config.yaml
encoder_activation: "gelu"
encoder_head_dim: 16
encoder_fused_qkv: true
encoder_layer_scale_init: 0.1
encoder_inner_norm: false
encoder_num_experts: 8
encoder_width: 384
beta2: 0.999
lr: 0.0022
magnitude_pruning: 0.7
steps: 8700
adamw_weight_decay_other_params: 0.05
Rows from block 2 of the encoder of a small masked image model, named by matrix and row number. Rows with one number belong to one neuron. Each number is 500 + 25 x the weight over its row's rms, rounded and kept within 0 to 999. All counts start at 0. Numbers have three digits each. After the name is the row's rms in percent of the matrix's.
After each neuron's rows are labels from the 100 images, of 14976, where the neuron reaches its highest value: "top examples" is what is common among them. Only what is clearly more common there than usual is listed. The data: flat shapes of many kinds, plain or patterned, on busy backdrops.
# fc1: MLP up (encoder.blocks.2.mlp.fc1.weight, 1152x384), inputs 0-95
# fc2: MLP down (encoder.blocks.2.mlp.fc2.weight, 384x1152, transposed), outputs 0-95

fc1.43 112:570531500500500500508500500500500500500500500488573555500500500500508500483396500500481500500456500500500500470500500500500533457520500500500500482500550440500500500500500500500504500500500500539480521500500500500500500500500500430500500500500500527500499500500428464500500490561500500500
fc2.43 075:509534451500500500500524500500528500541500500500500616423500500500500500500500500500500444500533500571500500500500500500500486500500500500500500500500500500500500500500500451500500500500500500500500500500500500500500531584500500493500500500500500542522500500500500500500500500616500500500
top examples: white shape; frame

fc1.260 044:500500500500500430500500500410500500500500458500500500500500500500524500500500500500500500500500500480500500500500500500500500434481500500500534500500500500500500500500500500500451482500500502500500500503388500500490500500500500500646500583500488500500500500500592500441500500500500500500
fc2.260 046:500500589500500436457500500500500452500500500475441500591500500500500500500500464500500500500500500500500500500500500500500500560524500500500500500500500511500416543500533543500500500500500500500466500500500477500500500500446500500460500500500500439488500500500500500541506500500509500440
top examples: green shape

fc1.421 097:500500505500500515500455500500551487500459500500500587500500488563500515500545500500500500500485488500500500500561500500500504500500449500500436571587528500500500522500500501562466500575500500500500541519464500500464500500500528500531500500500500500500500559500500500500500475500500500560
fc2.421 079:496546422500505500500500494500563553500500500500500500377495500500500500500422500500500451500523500507500501500500500500500500434500447500500473501500500473500500483493500500500500500511500500500500541500500500550499556500500527500578500500500486552548500500500500500500500547500468500540
top examples: purple shape; ring; its colour: purple

fc1.354 028:500500500500500500500500500500500435500500426500500531500500500500500500500500500500500454500500500500500500500500500500500500500500450500520500500500500500500454500500500546500500544500500500500500580500489500500500500500462500500500500500500500500500500552500500500500500500500500500500
fc2.354 040:500500565500500416500500500500441471500500500500476500539475500500500500471500500500500500500547500447500500500503500500500500536500500500500500500500500576500500593492533500500500500500500500500445465500500500500505477477500500500463500500500520480500500500439500500527500500500560466436
top examples: count: five; frame

fc1.180 045:500471500500500510500595500500500500500500500500500500500500500500500500500500500500500500500500500577500500500447500534500500444500500500500500500500500500472500500500500500500500500500567500500508500500500500500443465500500500500500479540537500500471500465473637500500500500500500481500
fc2.180 041:500500500500500401500500500500500527500500500500500500500500500500500500500500500500459465500500500412500500500500528500500500547500500500500500500500442500500500500500500500500500559500474495500473500500478500500500500500480500500500500500500500436592500500522500432562500500500596500487
top examples: yellow shape

fc1.309 034:500559500500402500500500500500500418500500453500500500478500500500500538500500500590500500500500473500500557500500500500500500500500500500525500500500500500500457500500500500500500500446500500500500500500460589500500500500445569500500500500500500500500500500500500500500500517500500500498
fc2.309 043:500500555500500420491500496500401500500500500500450500547488500500445500478500500500500500500546500411498442500460500570500500530500500500500536500500500500500500570500500500500500500500500500500442500500500500577574452500500500500473500500500500470500500500465500537552500500500506472445
top examples: white shape

fc1.737 091:500519513500541477427500500500524500500500445480500500500500500500500484513500500523500500500500500500500500500500539494500500513538430500500496500500500561500500456523500498500500548500500508500543500500471500555500500500500535500500500536540500446500488500500500500500500500500500500500
fc2.737 067:523500500518500500486500500500462483494441500500500546487500500500500500500500500500500500454513500500500500500500500500500500500500564500500500500500500500500501500500500513542500500500526500500472500556500556500500500500500500500500500436500500500500500500500500500585567500449500500500
top examples: green shape

fc1.648 178:500451500470562468479500453500500510500551473500545500500451500530500506500472543500500461500489487505500500508490486482519566500500517542489559500500516500500500500500549481500455500500566524482464500545500500500480500503500500500464500500465526539500487476500500531564548500500500551517
fc2.648 158:519513515507500432510500500500500477546500500460555515500532500423500454452500512500472482500500500442500500500500525525547492500500500500500500495512500549500500480500445500500495500470500469500475555500500518476485527500500478500527500500500500456500475525535500546500500500547500441591
top examples: red shape

fc1.222 062:500499538500426500434500436500500500500500500500532500430500500500500500500582500500500500538500544500554500576482547500500500472500500500500500500427500500500500500500500500500500500500500611539500500500461500500500500500500605500500500500500500500500500500500500500500500497500500500525
fc2.222 038:500500500500500500500549500500500500500500500500500500500437500500500500462500500500500539500500500500500500500500500500500500500500528500500500500500500500500500500500500590525500500500500500500450500500500500500500500561500500581500500500500500500500500500500500500500636496500500500500
top examples: green shape; frame

fc1.283 037:500500500500500500500500500500500500500500459500500500500432500500500500500483500532500500500500388432500500449500500574500500448500500500500500500541500500500500437500500500500500500500500500500457500500500500500500500500420500500500500500560500420464500500500500475500500526500399500500
fc2.283 039:500500560500500470500500504455421466500500500500490500540500500500500500500500428474500500500500500500500500510500500500500500550500605466500500500500500500500500517500500500500500500520500500466515500500500500500520436500500519500455500482422500456500500500500500500500500500500546500478
top examples: white shape

fc1.298 033:500500500500435415407500500500500500463500500500500500500500500500500500459500475500500500500500500500500500500500500500500500500500500500497500500500500500444500500500500500500500532500500500500512500560467500462500500515500500500500500500500500429500500500500500500500500500500500500500
fc2.298 041:500500560500500448500500500500450450500500500500500500526462500500500529500500500500500500500500500459500500432500500500500500514500500500500500500487500538500500577515542500500500500500500500500441500500480500556541480487441500492481500500500541518500500500453500500547500500500556481444
top examples: purple shape; frame; its colour: purple

fc1.299 094:500500500500500500500500500500500500460500500500500500525500476500521550429500500500500500500500500500545500521500500500488514500500500500512500500500500479500500500463500568530539500500500445534500500500500560500500573500500500500500500500500500500454516485500500500500589500490438492546
fc2.299 096:500547392500482528500545492500500565500500500500500500418500500500500500532500500500500447500535500553500500500500500500504500500500499500500500500534500500500500411552500500500472500500518486458500519500500510500500500500538500500526500520500500500500500500544500500507500500500432500496
top examples: red shape; count: five

fc1.708 252:500476500500489463500500462482536500477500520483565489472472510549461500484469522500500454488500493469500486523500500500526461547500470498544515489495500513500500500445500510475477500500478500533512500500534526500472539475470500500500491500500496500509500545486500524525500543495500500546
fc2.708 295:511500500500500500492521478566517500448509500499500475500475500500521500436500500500484527446500500568490500500500500538486500523500451563500572500473525559454508550468491514481483529509500513500500500500517500431518555536462522500428500534500500509496496489484500483460479495535490500540
top examples: yellow shape; its colour: yellow

fc1.14 035:500500414500500500500500554500500500500500500500546489560500424540500500500500500500508471431500500500500500500489500500568500500500500500500500500597500500500500549500445500500401500500500481500500500500500578500418500535500500500500500500500524500500500500500500500500500542500500500500
fc2.14 033:500500647500500492500500549433406469500500500500486500480500500500500500500500460500500500500500423454500500517500501500500500524500500500500500500500500500500500500500500431500520500484500500470500500500500500500500449500500500500447500500500500432500500500468500488500483500500559500425
top examples: green shape

fc1.287 035:500500500588500482500500540500500500500500427500500500500463500500543500500500500500500500500547500547481541500500500500452500500500500500500500500500500500461500500500435500500500500536500500500500500596475500397500500510500500562500500500506500461500473500500500500500500500500500500568
fc2.287 047:500500542500500448475500496500466500500500500500482500503480500500500500488500500500500500500500500448500500500422500571500500547500500500500547500500500555500500525500534500500500500500500500500500500500500500500573500500432500477458500500500500500500482500438500500569500500500565460421
top examples: yellow shape; its colour: yellow

fc1.450 033:500568528500450453500500537500500500469500500521433558500523500500500482500456500500500500500500460500500500500442500500500500500500500500500500565500500500500500500500438500500500500500500500500500500500452500461500500500500500500478512500500500418500500500500500551520500500561500522500
fc2.450 065:510483611500500421500500500489454439500500500500480500603500500500500500500606500500500500500500500444500500500500500496500500527500500500500500500500500545500500569500532500500500500500500500500500482501500502526500490500500486500460500500500557473500500500500500500500500500500554481407
top examples: purple shape; its colour: purple

fc1.302 030:500500500500471500500500500500500500500500500500500550576500494500500500422500445500500500500500500500500500500439500500500500500500500500500500478500500500438500500500467523500500549500500500500500500500500610500500500500500500500500500500500500500500514559500556579500500500500500549500
fc2.302 039:500500521500500392474500519500441485500500500500491500490448500500500500500500500500500474500500500500500500500500500500500500513500500500500500500500500574500500559500526500500500500500500500500452500500500500500533500509448500500500500500500500443500500487456500499522500500500556425455
top examples: count: five; frame

fc1.622 088:546500500500500518542439500500511500497424493461523500500500500432500500530500500500500500500500500460510500500500500500482500500543449500500485500500539491430500500481500570486498500580500475500500455500500500500439526500500500470441500500500484500500500474521500500500535500500476530500
fc2.622 078:500500414567500500500552510504509567459500500500500500413490500500428500500419500501500500500500500500500500500500500500495495468500500500500500500523500500505500481523500500500500484500500500500484524498500500500500543500500500443528500513500500534500500500500554470500500557500500500500
top examples: red shape; orange shape; ring

fc1.701 076:538500531459500500500500500470500500500445500500500500500445500500500500500500500529504500578500500471500500500500500500500500500500500500500500560455500500554500500500500488500500550500500489500467524500457500500422490472500500500529500500459500500461500461500500437470500500500510500500
fc2.701 079:500524393530463554500500500472552519500500500500506500413500470500500500500406500500500457500500530510500500500500500500500500467522492540534500500538500479500500459500500500500497500500500500499500500500500500500500526500500500500529500483530502546500500490500500500500500500500456500561
top examples: green shape; count: five; bar

fc1.380 029:500500500500500500500500500500552500443500500494500500500440500500500500500500500541541500480500445500500500500500500544500500500600500500500500500538516527500500509500500500500500500500500500500500500500500500500500500500422500500500500500500500500500500514500500500490500500500500420500
fc2.380 053:468500589500500452500500508473434485500500500500492487530500500525500500500500500500500500500549500461500445500476500500500500528446500500500535500471500541500500574500500500500538500500500500465505500500500500500515500500500500500415500500500529464500500500439500482540447500500511500458
top examples: yellow shape; its colour: yellow

fc1.752 176:480508500500500496500500534534548562532468500548500442459500500500498500500500500519500500427500512429472500500485500500526500532500467472549500492500500500515500500500537500500500500500500516513543500500545517500475500476500488541480551495460500524500466548456500500516500535500500457552
fc2.752 138:531515500476550500500500500470475500500500507500500500500500521500500500500500544500500525497500500500500474500527500555492501500500500457547500500510500500500500500442476500500500500500531500520505500500539500493500500500500500500428517495500500511439500500500473500476500471500500500516
top examples: purple shape; blue shape; frame; ring

fc1.11 059:500500500500500576500500500500500485523500500552500557500500500505477500500500441500476500500500536500558500530500515480469472500500500500489500453500500500500500500500500500460500496500500500531500500500432506500469500460500500500500500500500500500500539537500500564567534500500500500500
fc2.11 052:500500469489500428500500500500439500500500500500500500500500500500500500464500500500500500500500500500500500433454500500500500500500500500500500500529500500500500543500571500500530500500500500500500500500500500500500500500500508500500500500500500443500500467462500500500500500500500500500
top examples: red shape; ring; frame; its colour: red

fc1.112 041:511500453500472500556500500500500554500500500500427500500500500463500581524500500530544478500545432500500500500500500498500500500567500500571477500500500500500500500500500555500540500500421500454500500500500500500500536500500500500500500507500500500500500500500500448500500500457500500500
fc2.112 043:500500534543500500500500563500464500500500500500500500500500500562435500500416423500500500444500500476500471554435500521500500500500500500500518500500500500500500500500500459500500500500544483500554500500500500500566454500524500500460494500500500500500500500441500460500477510500510500500
top examples: red shape; its colour: red

fc1.251 101:499502500500500500464500500410500500500500500500500487500500500562500500500500500491500550548500500500500500500449500500500500449493500500500561500500500500500500536500483500500500475500500492500500500500500534500500500500500500500500500500500500500474500500434500494500495500500500500500
fc2.251 084:500500500500500500500500500500483500500500500500500500500500500500476500584500500500500500500500455449500500500534500442500500526547561500500500479488500500500500437471500500481500500500500500500500500500500474500442519500500464500500500500500500438500500500538500500529444500500500500500
top examples: count: five

fc1.578 055:580453466455539500500500500442500487500500500500500596500500500500500500500500500500500461500500515500500500543500500533500500500500500500500450500500500500500500429500500500500500500500500500500500500500518500500412462500500500500500500485456500500500500500500500500500500500500500500500
fc2.578 042:500500500543500500481500500500500500500500500500500500500500500500500500472500500500500500500503500514560500474500500500500500500500500500500500500500500500500497500500500518500500500500500500500424500500500500500500500500500500500500500479500500500500500500482500500500500500591467500500
top examples: red shape; frame

fc1.175 193:528500500525463516500480452531500521500500472500478439455467480473500500472572500500500500500436500500500465500566500500500500500527500522487501471500500488536520500528525533500466478500468500466500500487500489500500490500500500500500500500535528538500484463500500535500517491543500500427
fc2.175 215:500500492519440574500500473563557472448500500500469500477500455469543500508502477488507500484475528579506546500433479522465512500484483500519536500500500507500492500500500500500500500500462571474476480510500500505500500500500540509499500500500500500517446487516500490472470544551526480500
top examples: green shape; frame; its colour: green

fc1.159 177:508500500487454500487483467500538528500479500477551516500500507501500504500571541543500500486500500500455500500500541500558540527500500461538533500500491512500501500500463530500500519500509531522530500500542473490488500474464500500533485537459500500471473500470500500544500468500500453467
fc2.159 231:559470463500512500538500464478498540459523500449448530500500500478500530500500503479500500500462528500494500491491500555500500500500521453536514527532561537500500500544500500494477500490500497500527435473500486454469500508515500500492500520500500500447500505500487500474500496497434538508
top examples: purple shape